From a checkpoint of a small self-supervised image encoder: 14900 steps.
Rows from block 3 of a small self-supervised image encoder, named by matrix and row number. Rows with one number within an expert belong to one neuron, the router's apart. Each number is 128 + 24 x the weight over its row's rms, rounded and kept within 0 to 255. All counts start at 0. Numbers have three digits each.
Before each expert's rows are labels from the 100 images, of 14848, where the router gives the expert most weight on average: "strongest on" is what is common among them. Only what is clearly more common there than usual is listed. The data: single toy objects rendered from many sides on busy backdrops. In brackets: how many of the 100.
# router: router (model.blocks.3.mlp.router.weight, 8x384, trained with AdamW), inputs 231-307
# up: expert up (model.blocks.3.mlp.up, 8x96x384), inputs 231-307
# down: expert down (model.blocks.3.mlp.down, 8x384x96, transposed), outputs 231-307

# expert 0
strongest on: hammer (35); trophy (26)
router.0:160104115132159116092108146114141116113102083112138110123111142160127100126133114116121178115142147163117101146113143106144144144134097167136115152160164115124117139153121118119139097172146129083168126157112142140112109131143155116
up.0:121104119138115100139150140191169111147143112153163136098120141104119119149128108130118102082125152126136133104091154136115131115110117133118143109100150136140144135110113122122198133112129129133135172121140186133093079110123122100
down.0:117120094125130172134130121134135142090090084183141137116125125100145146106152127128118134171134117150121133148151129108170100152121129127162131111156128087158123163122095172164149122102102171105139106141148128095103113063106140108
up.1:145115143107096104149134116121133126103135141154095119111100149164132105127167099116148177112136120126100121131114121148146109102141101147123157124154128148129138156138162175167147114080192123149111125122083164115136103134135152156
down.1:103086138089128119103089151088152096141162131121146150186135132067086112135066124130137133105155085164114132117145129133124176117117152116107122137080146097179142132104121135117081112152075112157142122142135133177148095145100145112
up.2:181102153136135106156170165133134139092083135078120077097095131155114078108128104147177180122126211129137164146118158099146138157127136138089174121134159109118126084125137103142116129163126143110084157120118134128137136131158122132
down.2:113155166136125101130090092107106157143108106110118109119184120118137162104106147137106123147104158132127114156150120140149119101139144087126149104125104124121115111140135115109123071111091116111158157168107135120131108126156116112
up.3:127134143121115099134139125130123150184142131174116141138128080087129147110127115117116165097091155136093109129127134121128106104127141144106151143140123169115117109039119118123165116134166100120154113123108116144139157126152133113
down.3:137109122157130185109180120111123115132106117135154114143160159115124139069180099132135148183131113118123131121112123177093139160133145123143151154117139098129124132111157125166125152120129062117085117162163141123065106111104121099
up.4:129106130131154143111139060092100106151114128131112137141132101173116084140130085148127127136151123113126122170067100155120111110141142132144146166131128141130142126118135126102166089185142100126141144159180116116150109115146139112
down.4:119099098160143115165105137119134107119115156142130167092118136104133101132152126090163084132140143150138163109142139150168092161135140127106149079145144086127147105097142136109101099137110125130127135157090192112140110145101060167
up.5:107145121095127123169115137156169140101096116137094132164165092081065157116153150081149115149157129089133120146120178135116130174143147143125142139113156140117181111084111128093140116160162115142128104139151126152171137128141121141
down.5:097172073183152157118131121130076119168113102095102118145089143134160104139099113096092138117106117127076065152147124157099088104116136130142124162114089119134095136121161107141136144147094154082122149095135157095098139152160149133
up.6:156123083127138097109130137134140134108115133116149127120117111111049106154114138144130074175134127158096134093142129100093165146114173117164153133163056147133160101158144150082156163124129097145148104111133135100118153111154165121
down.6:145161113134175208161086125124089125101130098117121074109161171109126105086116100131119152128104104118153162146150112137094110138103106120131134140148104146078138104137118175123092118118165103071092108124107154132114138132084121158
up.7:117110135177101144142133150141115131122118133148128162065097129134157116155147126131163130083131110163165147129132160115151140122139129089140118092155178159118108125135127089150066114159109134155088099112136110127133135140156122133
down.7:103132111117161111167140043166119100109116149116132123126125143094104095143106092092146131179150144143145136145132096130135132117148114118141139146128111112126180163117103133118119134111162139148106107130126139124094141141127117131
up.8:106087142125115129103143104082114164136112131134131112142128155117144131153101126134164115111147091118123102171106122133117126120121154129088145108165140118128098145080124150136133104124163143127130167174102125189113124141138124118
down.8:170166161131134123129140121139160125139150180138120142134146117135131129103111144128130094149138121112151157096116127136120140101111102119102158091064126114173115122096131113113095152114124086107113136122121159084102127098113159121
up.9:179133129131117109097161145108101148143134132112114096083133105184125159128135114157130146128138078112111127144158107125122131185158150136157086113153144120093132102140100129105110084154105130136137125133127082137132160169107126128
down.9:106129106108108144105113120144173125160137136144146155136146117125154138140119157132115143177134149134128131154108159134171158106093113126163120097114161128140126120119126126102138158084124128206154128197117153106097130146130113167
up.10:137159159126176157137085121138080131147110145160178126124156150102153138110110103148113113150120092122152119142113148129097152149115116127133124147167148118086109113122141095095157121140108155145137101111106124122168122128129130143
down.10:132077111122106096113173103120131131111120105121169110090115136186118131113112096138152116107188129150120189135128131130118112159125133157132132137129133114158137122143141149157133128114125102146114163104123180125123119132134145124
up.11:120133099148113130114149135138120106106118176087115140113150116152128108126071082144161097080149180114097130127105128170148171131122126124133135114094054119109111064137162138143135160086129146166106115144136145140108096118125146113
down.11:169138164198146099161150125122163139161117134132108133087142153103123124163120139088130069105106129113155134103134093111148117133124103154142121143122106137183150133104144124117155108123124142138126104103117074126121071128100141145
up.12:123139152130108110116152142121100128097148124198066131138112088081154131119135152174110145190125154162111128128130128126123109128109117157133153149120162120114107138106119104123121101138149087146145139130096131110145114069141104128
down.12:148140150133134104121147161140174123132121171075160122129131137089138102162118127120118121103133145089119131160158128144126171146123111114162106087117097153132137114106132122120137151172103133136144104144094143131066103121119125118
up.13:121142138167109125147126129125178140152145113119085118108081109189129129160107102111128106103113103157117152144129091139098124133100166137106123086130120110159136118156128149136130128155098151067130135108164089170180147142120138080
down.13:166118168100134125148133125161123132151122147124135130098109108156169137122086164095168193102097102072120065139159138112163082135145094102141093111100111152123105105118090093174096163088104168108143123123136109148159147096153114133
up.14:161097073126061163160152112101134163157104174115127146107133069102136119129112159129115126103135144137157173109153094153155149139146116099144105168110176140122095101105137139153169116078090150071134131090141133135128166091138096141
down.14:093129118183151158138099136147130147095160108145138109126110133084088079132174101135109112151108128088134104103123117119149106117156111124118136103150095082128164149130130158123106198116144189131111113166101125164115139140112126111
up.15:131175130140128095132213188050127130106133136166123101143111127137113148114127137125181111143129132140126097110122112135117129155160132151123115136119149138139137160086141164085149115133105068136135134105112152116105110101126115154
down.15:108133141143126145106110098135143138153139076131067133114143133100168115154131151136086117150129142122132148097106122137110183113119124123129123090103120160103136106172119125125105180123145124125149101155103178088162143148173142115
up.16:097146108137106133188108172115080152145109107114133161182142094108133109118125104117149110090091139144143117145148166146135091122111131129112146104067154114099122147080068143104107088182110143163111118132109117116121114130118120086
down.16:121143134122173154134165081161133170130083154139159135128124151135092166115118133143133112133146147162098108130135083146127143185115088152127092083115117091144121180086130107120150126081123143144147128079117140093112111155147165148
up.17:130112139142136126132128118075150106142138135178143131113141103134163104100089125087148148154131132137092143140156121123140109124129108092110102124106119108112175153182112175125109157161140118100122113099102140082135116161106161166
down.17:139137109129115141142125113156140148113151109114115156167152111143117115095196180119147076109149134149145136090142101121081124139151117144116128120146145096095162103100072131106131116151111167126154131127136167128115132129104071139
up.18:133134152129091129144116135149122133126101095117095066119113105123147124145121117135117166093101127161150143184073114120134088104153093119168118126106122081125114085120125086124125105084133107085128162124130097121150121106178117145
down.18:146163112136145138123122080135124134136119129151133097142120121099143152085093077180122127148068127183109105153145121095091119113117163108134124129114097144160127126120084108097122114174148127147162148137133099106088074129102106097
up.19:163159141099126124077126131153140131094111130133140099093109144157099118119118117100086141125152127107100115140129133161141144169156070147143120117100144128111135100113169127148168128136125127100108133148120093168116091127115141143
down.19:108182101131158124142142142145144113111160176124101121144146117130164136115104119091147114127083094120127131166132126138148175131147140116084129146154116185128179121121119128130143122179125172176154130142143180089143156159164077121

# expert 3
strongest on: pink (33)
router.3:078140113135144144124108125141119182146178127112108113155127136128121139161151079150128135088181208159153157131135115137135123114110140115106116087072102114120111118132098114132099141103166146153141159088116109101137135151122119112
up.0:161140092132109136142120125124122087143169067099157128111133115104141117152096135118116129132146133096153083103096138146176122113112122147121138158146097131176117100135115100117132057129110107172157131123103135103147146083142140133
down.0:124122183122122130169166155157096175113135121115096107169074151123160130114141142116120175116105136125103102117142143134149098107127111139116083119120142168137141122105139125140100167104120092117149186104149121163119125120120136126
up.1:108112119116100131133110123126157107159138176128122128066147151143118138095100102145106088105143119121161127184132105141176086113113171135153153103165159110140095107127126152128128155138102118098106114115110145088136100138114114147
down.1:129097176118133139149144142151115149139148096132156145114120098153140107145142125126145193094149128096115162105166118163146142145117119087131168167112131087126147099110157120151136140175116087152101142136125076147116157119148158133
up.2:120117110150110119135120142090135144124118127125157112110114102105148141127105088100160135173119162119098138132115141087154135149132106162134174197115119151138144142114144135110138162113153115134136106118076094146146141083135074090
down.2:130086158125131126158126145114148111151125118097144162134111140125129144164141140140138137117086102134130159129119178093163070078136120105152082128170119155135120101187136126101155114154125142168172165141175111169142145085156171160
up.3:110163136137102107152157159156138119111108152128116101153134086123120107157094149144140115158126071170124149107125194124112116142110109094139111159138108143123082109129114142128135136101119153142137089159117113127116130153121147161
down.3:135103118123158116129118087149172131097125133099096166138188164109154145143167124114092085134140122138105152117137143160201165099130163161151139139105104131147103133110168147175147146181147131133105135101117107141119116102111129150
up.4:136171130162091152149073071104156084139162174118127119136119097094129084097108129135137140091100131089144152112130125108161134085130128104121122161129098131142123106102103086139130087129148143133106098120103133111094129130090085131
down.4:115120142124150116121165123146112129144083152102124154143098118140132141153139085136145146155185166161104130157138123153142128164121137093147119108144108114125126134161151115121108160146108149152109145121144138158106116108146109131
up.5:136115142148161121135134120114127140125118138122131122106120118160114126156153116131101127107165113152123123160157107139132115130077115100114140128105140106157159101102094100187153111095117149174106130084166135134146164137095137149
down.5:132107147126098105094111121109085159133091113153131171157121156158118080088134107113152108116141139106133179120099089156113115096106094123082102124115095135124131108127137123121108120120121130114103150127082090098139139146138101135
up.6:150167114099121139117120110134145125150141108119103116098109110068098116127096135098160093112110127125107125136080095078104117130139108142155152137179127149148126145108132092170166103170130142148132154088140111134158097134197176152
down.6:103166145127130100166121109136140123197102169140142104105129173075151114099116107136116122132101113154101111138130136186184152147130126124108141125138136101130127152197092125148141136134122152117095128147125100170119150123133143106
up.90:103126151076146138167132097098133119121107133165113139090105131161148125136155130108101137173134150125114121129113151101072102156095094098112158128123150091104122122148104150148104127159144119124083096120151113127118141128077141139
down.90:082074097104129161104157089148127132152083102133177105111073102119068097132092135134108081158131126095130141116138137124174065142147153164149122123124111143129157176098109139130146123163163139114128143147108115129148104145145111152
up.91:111166166082117108142134122117122169156128109100157106091133188121084100165132126139134124120131165124153105118102143133137115148141084127154100121115129097133106132070109146138125113099157178181135118127134106152161124135126161144
down.91:124111100131115128096135136108122095133107142116126124147144063151140135139131085175098106106155119141158146126127122158122115058139167106112117138159119141098139131131124148139080137157084116119106146105108170170122141133123169110
up.92:129113071146173167126107133125141143113128159107175162118115123120127128134117148090163168145115143150129129145142138134138121124152072136118107144115105126145126121121139128124118109183132126136137153083142151139106122152142111113
down.92:158129086111134091157127130123140143170125113157100139118130097114140121182140131175145111137163123160123070129199213131138139133081170126177128091155137150110079152130104124117182104134110155125199127112108139145111157125128110143
up.93:136111169094140116076104107122125162173124079127105123125119104110105124127109134074153140093133126125120104141118101148134115126193104122131152111149137120130092075131159157133141166171159162136107103104131054153133123110133135148
down.93:071142090144124163121105129159121112114126156094114169145128136151112117118161112137150096102096105135112103139091105113094106140126100129136127126112123088128103118161157109115100145118167116178105129152147169139139159168162134105
up.94:120199093120098187126122127139135181119131141062138102147141131148111154107087145153121100139143097101175132112111135111133131153136161122142127136157160149139118103120126124106126135118109123099129153099070170096095154111111123127
down.94:134082113124105112121095116160117124088144155154113173142128132164130123135151081083156127132128124144146095128153090142145128157124149173165089123131119139103115149140145157133110133154122108142133107125132134154102097103145125112
up.95:142123109119079117077109144103078183122145139191125103110131139094145129098100139144104159092055087135157117165126137156156133071115093117107135104126140116117107149161131132117117142107129134129099168106146158122163115145118130094
down.95:149120164080096103049092183163150113183115105123151106130087103151136172165118115131094139137142079089159128136171162085142128118144115153115092132163135126131142116135135148122109096179118115119152108104134125139143155147135126135

# expert 2
strongest on: hammer (61)
router.2:107102141137095138157125143124158126157133129136136187176160121106105117134176128107083097099142126134050135162131151153152135075172143129104114109109180113097136134118090178126108127132117157116143147139121140110130131164121111117
up.0:122122129132154156143144170113067137180152121119101118100111101110099137136078098085133157126133138104125141131133173125102145138108107114157174117117158132136123152144117080125130124152138098076118092120108158122121128135148104172
down.0:140087129142124086149149135126175107112136134141139131163117123127141152152171176167135139150135141114106158138136117110120085137111102090122130126120122102138154117075139129130157143143102130131118152139146135145132093085135162122
up.1:147149147151121157141077140115101127142092132162141090133115099086145120161149108137147127097108169104141114133105151105151129122136126138157164121170118141160082122116110140119119163139154177123125124150167076121150092087118103134
down.1:144138117158118144095142092139128135156147159116155108152141104149138130163179104109158165081128101141122163110165079156143134135148124137128091119099120153158143111142128165147134151080161104122127123143104114149123160164132102114
up.2:076154169183137110124137134146136143127081102133108163149130101120119165110117143132114111181163201124136161146123107129139076097128139119137126135135144114093131082144114119124154139099136150125101160132114129125122088143155051124
down.2:137097130107121106091135107142147083116155110116139108129136150107115137114158135124097168116109114078073117075088123126164132158142132159102125127137101123126140143165145137141125142130103151132112158126110094132152178168163131179
up.3:124157131134118139150142102098153126171127128138114161132106143155127161094122151119147141135147134113146163144067126122121112181124166118141117152113084160137114120125161138169139119146144101123082140132122139134096126121110111111
down.3:132075148111124142111165137094119113118075167149095144137100150109132154123129130164126140166143156122153156107125166151148132124091154094153137103139092152147130147106153118169125162121128131138167117080148093130159127104165132118
up.4:125132115148149125153132095117148099123126153101137132141135116148051108121127153103145054128161145107143112092131127096097103126120147128135124100117127129159124127133144120138116142109162123124113099110104113114151172177115137137
down.4:094160134130133152157156120130158131120156100172123124125124134127144153075112145089102114073116132083112132120094106160114131111153088127119123164129119187102129133123103076135157138088131151095118152159108126153103095075145147115
up.5:126117133127132163163157117129194098079133104129166115107142145153115121142175094107077135105129110146098114133108088112123094137126145143112166111117103134086133133074159108148110131174116101102115134172088146106138142119141120157
down.5:099139162130104126110086111104059163158153126164157118132099117150105111156160138141115123114145127128084132097127120098133128130121121115117108131120132157147127068134124120140147165143112145089122134117154146099142118129085114117
up.6:107114145137145128173146130128145131122112158086113167115121171108165121113122128144086144115131155122138115154148114149096148135102161098119153115128106113139126126130144076148141098106117105118109133114098107148119123125174137155
down.6:145137116115149124089093115100129197160107140171137080092167137092098122134123115157166148104090158138104148127135135154104119089127100139158136140133145154147157156119131100113121101130165093177128143095133083111126161135114107131
up.7:126152140113170175131156148118133145149210123154077130115141145129140170100158093105138145144122167144115155125146170122154146178136113105124119119114177136101126109141119151094145096100163109129135106135160144150154114078146105099
down.7:145119097089141109139137125165142144151131114096119090138122154146109080129143090127132117138156167138126101160130132077125133131102131134156137109127155120113126155102160141131168126127132105102144146144137154137095140127122185115
up.8:144109132141117124108146133120156111137097110131140157148149116073105152057092143099122144126122126114113126134119087140116115122153139148171162187143099112159116115076139158133134139177143126142093129143113108158117114116092058101
down.8:120167122160091124155124175152105112151122107118107151119134164102109106155144139156087129126114156093153112097159143117106139122153149125091094125106131151108112093143097121067127132121133156142109148158143130146136124111098114129
up.9:130118156143091160117157142151131169161102143152122149138118104090095134145145115115144115107127135128116104105141107107113113140105131153118113160118113136122138113089117128112144166158097142123092116126119120114153164113086147097
down.9:125156114099124115124126145120101098099133144084146161164139132127178132126117155148093132129126056126120142169152105114121135138162094097120138159116137109175133178145172106150122152124144152142134104169134122121107125098112152132
up.10:119145118167158106182176079145138135128153120168138183136091150099167129111154110103109104174143163146144110156098146140116135126119141142130146110112107130144189136113111131128087110128141150112149152091149134085128091083170163158
down.10:147120141139086124116099100066147105120111137154130094087080167158146123127107125109147149106103134112083110157145108139173143150152128160133121150151143116153142143159186134133094135155128142105130101129135136105076153118174129145
up.11:114114132084068111188127112145105114107087098167129140139160090095138113131180119081148074173131146127099153143112146154139099098140140119175160118095113116119114143113141167182136109165123135144091077112105148159116097121124109092
down.11:125147108147157136105112118089130123097190169129139127157104145144137157145147132117117118144156126098120087125108135064117095099131142114131142114139122152148140118090159126137116173115089119066136171133136098134131164134122123148
up.12:133101099074155098142117160097119114153137117136113143110098109131098122123165140047091124105112133063092087135081141110118114085156143176160107161101096132111112099110128132184185127104141154089157092127113132121119159105137119128
down.12:113165087161127134119118085153093120094107134131144127091139136129157150107150092167142087127144129131189116157137074158137094188104114170124156101123144117123137162056119125154122120104122130149099098158113125150112129138145130135
up.13:139104121075123138115154065118109090109149147084118179134147099144115114132185113122115133083165088147139144123135159121152141098131128078138157129139117129089114122106115131125140145138169145118117122122148132147100142191114111154
down.13:149110139131126118117126155135127144131102107133096140131130066152123096148066168142135164140114154114119106145122113128115119137134159153126147099139134099138153132161171092138128154096099104138108170102143134146090141071152162125
up.14:178143143107120122164131136175126123130113099149154111093152142075129128132147116076145124187161131120128150085172095163156126146089147113142120138055180183099096095177116139160157113091129128131123120152085116153133117101130141143
down.14:136076086119162114103107185103132149103171109135136082140093109150099140113122124121090157093107109083161098097123168109143094140182121141090154148129152108120082099092142137128114118154140129121105097117125138160125146130141132133
up.15:110108109157127145133145136105157163120116171106122147152062126114074089108187118112143110155103184134158151133128095143126130157172121142165128121124129152121130089090117160113165128159099129136088142128125127158093121110105079151
down.15:149143152151143116143143121125113146110133122103127137106168149106121084189158125093116098171146174177118131096121113139085094126139128129101148094083132117166182120157119160108134113128133138153130107162106109174153103165127123102
up.16:137132114111095116107139096082155096163102119176113127109125099149112135111118101152128084117129117125087128117159141148100147145131132146068117153118137106087086167114130124171133130138118136089138114119134108137080124094154144094
down.16:104144119124139083154118144144128137090135080141143139126129100111131119102138072099136183098158121117128166103134120174145155141130173116158106126158138142128141124110173124139147130096087188105093127152103112163112111166161118138
up.17:141120108131093093108119108135135119149130112129132126126143091149122149130107118141200128128129135094121145113154140142145120147141120144119120184118132116096091075148178133120132125140166155133194108145116131126122144170108140129
down.17:147131134118147117123112093139086134092130139129170118102144134131209125151131129147105154167105126131134121120145128139125108168098100122120099136182126148175157126101072148107091132109125121097136149140115119128139121111097102132
up.18:148152136125105117082138156121145160148143123118095130154144150112122093162077162140119122128124105109096112125164106107112148106129106116167099169140157116140133136126129128131139067100109147164144122146138139159144136125125104121
down.18:125081121134140144114098124091153131092156136156140150128174127136132144110131131145128142096110148160125141146156137185144136123152129134083142103135098182136110134151157117110109187133113130127129112152119099090130138155118113090
up.19:095124090144117107122161185108159108110129161117144135115086146154132130118133124123181168121135150149135162105147107143145084107146131113136145105136152104134122103184153146145111125139175154138149092084133117123113125139146101129
down.19:141100119131115077132123134129123151162179106110146110117109125173131118132167175098127113118116196107136164101130095113131146124174148143142138104093066101121169169133126137129117108163115148144150122169132113142125145136119153139

# expert 6
strongest on: teal (66)
router.6:100160162112143119145127106143142185099134136114104128149100117135105124156201172151155069134138182089117128141151130133058130128140136116118110131084107078131155113139115146111126170084102152154116123154103098120122119179078131091
up.0:129139182119144095125151123095154108163127138141112134143105097074134180135096133080127039166155181084120083079124119141115125087144164138144127115136142113119114126138111165103147125110170146074139119118123087101139139122129119128
down.0:145151136118152184158149123160138101101116118101157127130136128108153112138134130134152181122080120156073151124121101099137124147141151128102159114069120163108116114138167104125128110203089106158144123125159128147102111137137120115
up.1:098141156137135097127112139111143113125092150148107157111149069116097118099187149142146141134099131092100095111150149138109129132194137143128125134088123108138142113112119152106142150111133107116156119154163111121133139139124107092
down.1:146136137137136104134118134097104138142135137119149103108119142105097098116097082131105124130130147166078145158095120112187111073135099106112157112133134154143111108106121091143136126166130111130120146112089100136141131120135146157
up.2:125160136166121122120147144135142112159136114146083137141134118138132153116131109106130171112161101125137082147113138118110143073126107211126135096102142143142102117129148161113115137191145135130104144100110110152111148107118182081
down.2:146066127118144100163128118127139150145159138143122133117116164144110110137113157094108075142095099173135152143103088164137173104142155105137102130193167119119103110126156164103144114170120087106131117135130132133149144174071120109
up.3:144135096124142131140095125123118140131148104131129145139117128143123171093147125103083140113143151109133087110169134134155158147151160120131107096103137116091148114167122171118089098182119099151114180149091144133118090144145122134
down.3:112127102146133117146112115157157147115105161133161095092138165120129139145079144143148136122121090132200151108140109139094132123145108138124115144104110143170129138133139156098171129097133134107107124170157115128160100098120143112
up.4:121090147075137108162121130114148117125155172114112136125132053090158134155140175157131057176106130114113106102079105131119102166098120125135148117150169106137119109164107098108078129134112097119086127139139141134113131176132158125
down.4:136130121127122129120110129186103119173106101124160128113110135166151069126135107143135172128112130129116161149111122154171139088147115093140149131119105151110153169124128115154136127121117172150108110096155126075167124094112155099
up.5:113094152140130144150134131127142173117175118131130165141121154124122097161139138113135101115104174153127139148159134094135154154103135104137108095112122148150158134172134114152152117166127148126132144110135190083125135116091130112
down.5:133101105153164094128152173172158085127096135139131133163139116100119128127124170099094180130165137113143136131118131135122034157124134147148134119151102092123055136166150140161153122135108146164114117145115083148127122136161115109
up.6:143170121124120095152103146147111123140146165077130138144119117067126135101127128142092098123168170103113107117110125105147130117128118103165131142124109119128117090120087168070099136109079157145120124134106121132136156114102123191
down.6:167120147111143170120138165132107170118104137132142154108137109165116112168146136129102099118128135141113185107138122147123151108144180148178176101129162125125137072150124120143132137085165113190123119128139151136117147162133122150
up.7:121145139139082158144161114157116139116117125114146108142134155157128142144101152189144115102148164158139153114138129105125147112078085117158133130136130149103154118101161102144070135099163113122141134141080113118158138108134137140
down.7:129121121115125139066110154106143137072176141128125100120077101119130121188159106102117111143145119116110137105129158142098140138123149193099117115110115168096098108122095161111157111152084128129137111136130123139152128157118133107
up.8:183152113129113100156119125124130103142136115078118102117134134152159109122113148103085107137148098174160106167160134154123122126106137127153147097140158109140129105152160125143102077105105114097149110113150148133146088101142136130
down.8:111100152106162148076140122126081119122129127152134111129118127120129088123137161100167149122092115126168172169159128093119182156099109146122091149135118134164128116130141106069133168128138127128163063140161130145130156114094119130
up.9:101129157137129144125158144117143125136162137113145155142097140138106147126121115124102110092136141138157111116087113115145097104148120138122110131101105135114104148061079128136124090132101173191123138132098102159142128123153160101
down.9:119147138130095111127122131142118167113138121127094137138122109118123100079132111120115122182105112145117108147131127149136155134194094115126169128126123127143144111121148129116152120134180122120093135166115127069148136089132116138
up.10:107135160134088117153138125125178135111152098131179139144111141082131093141116102143120149101124100167153128129135122136166083142160141132154111155136163138126138125153132174137136157145162132096108161135112100111122112110098159171
down.10:120182137144145108123117138141164119128135105121164127072123111171136102141123148126090117143117129109097126136153165127123125097129161164120124083135059139139122160106106082177121166104112138126121094075113133110133112137108107138
up.11:105123125115116122141102087151074115132108137148097118167105108132119143082112126128111089127112083127131121160141134143161119149162139162134116143126159150133119085187126119110130133137105112140126121154118159109128132143122140172
down.11:104123126131089128163118157090109160107141142128146121143110088133138089113123125113086160121130102140083109135160127118117138120163062131115155133111143149103123156109133135136130147094115112137151107127156118167113169113156149150
up.12:149192136165164117114111121133118147147109132129151190148143094114119110137176070130098076126144151112144139103157101168079099121136120096114134128056163133121134114123076159126133156121126116119140154132147116136109094107136152146
down.12:092133100128175154153158131159147157117159139125112149149123160095125140101143145172170122124121148157117107125097133122107099162109116120141114107105148158148114159113150128129096128153121142157136142146147121180125139141162084121
up.13:131140148155151127114151142165100112115156118121156089124115137120144136109077156078112110094127202148118094090120158128130116141100144128101147141120103116127105088115108142091123162102162131146081129128116137118123128117145134136
down.13:103143101143123125145128151157121116142126110112097172134135158113151135129103102135098130116133101108144119156143116103142092135153121111099149148081138104118149136114110151154128146104151118147126115104153118165141149157150135116
up.14:115161135157155132115125142134118102150153164090143160113057146168127123114130121115151110143132140128167128127077115120155100131167122164105165118125151133109119126140127070144149103153097147106153160124120150126104140119191135112
down.14:116133114094155125153119115132122139106100109125115127173168091125112091116136090140132193131108111139152125118138116127122132130112138131086143132108129108176150153128121110129141095179120085140171123176138136102101117136141143136
up.15:137110132126112116136115165118105172102147132154137111162147106136068104084189143137124173168126105135114149099135155160142127141131158104115178146114115114149121142119121148122133122128109124131121110128114100169091162119112131155
down.15:136093140114113158111159143156161145157116104125117101122162138107156137165111116142101100131192185136112110104117131135141101137115127133209129130144106138147108069145144115117116156141140111135120119113100151110144102117115106086
up.16:132120122093105115117097138128097158122124169136135100139116105129109151179142115104153116135165175117181122114134168119113158114123118128140145177095167100120120118187129163137145167153168119167141124174140141117111135093096130094
down.16:118122168119158123140109166111160138150158088160126147108094111131109156081150112086136096088119116120146098104110116175163090122165136096149150127115105102112111106124139140077100111090128119131134125141112144105134139124110181123
up.17:127158095117105089147175097149118116104139169167160108117060133149136157147103117102155109145146120132133128149109111112088104116148124109157129123109099155103140161134139112134139151099156099166156128146154113117112108155125153144
down.17:122117076124146140133110132118117147095078163138130125110157131130103132180099126124125129129139143086177141137144164148158122098134145110142104142106168039113130104095149128110152138114077151140103123132120137160139105184088151142
up.18:125131124122108125123058102104118100098105157100102172119136160138150117131102139114122111110184126107129150156122154122087078096127160121105097116115129166134109117124133191114134145123175146124145135106133140093138170156100136137
down.18:098134135141170162151134125162162156083156101112145138116077136155112108091148118160131089100118164143120142121156170135122103189132131174110129119132160141146142128113101087106133095120099076145120122115171126133130131115101182121
up.19:117130127091155090137132106098092137165090126127098130126114124159156120093103131120096066153124116137128102090127111093134116137098095152096124117111160125109131134128113159141088133155134146190119158141108099151134082077118123172
down.19:128135113143140112107096095201111114098093112164161107133130132122137107160136123146145160115137132112121157184119182107146133073131116126184147114158122167154117129138132105125173109109143125111135113141102173080155150157118175116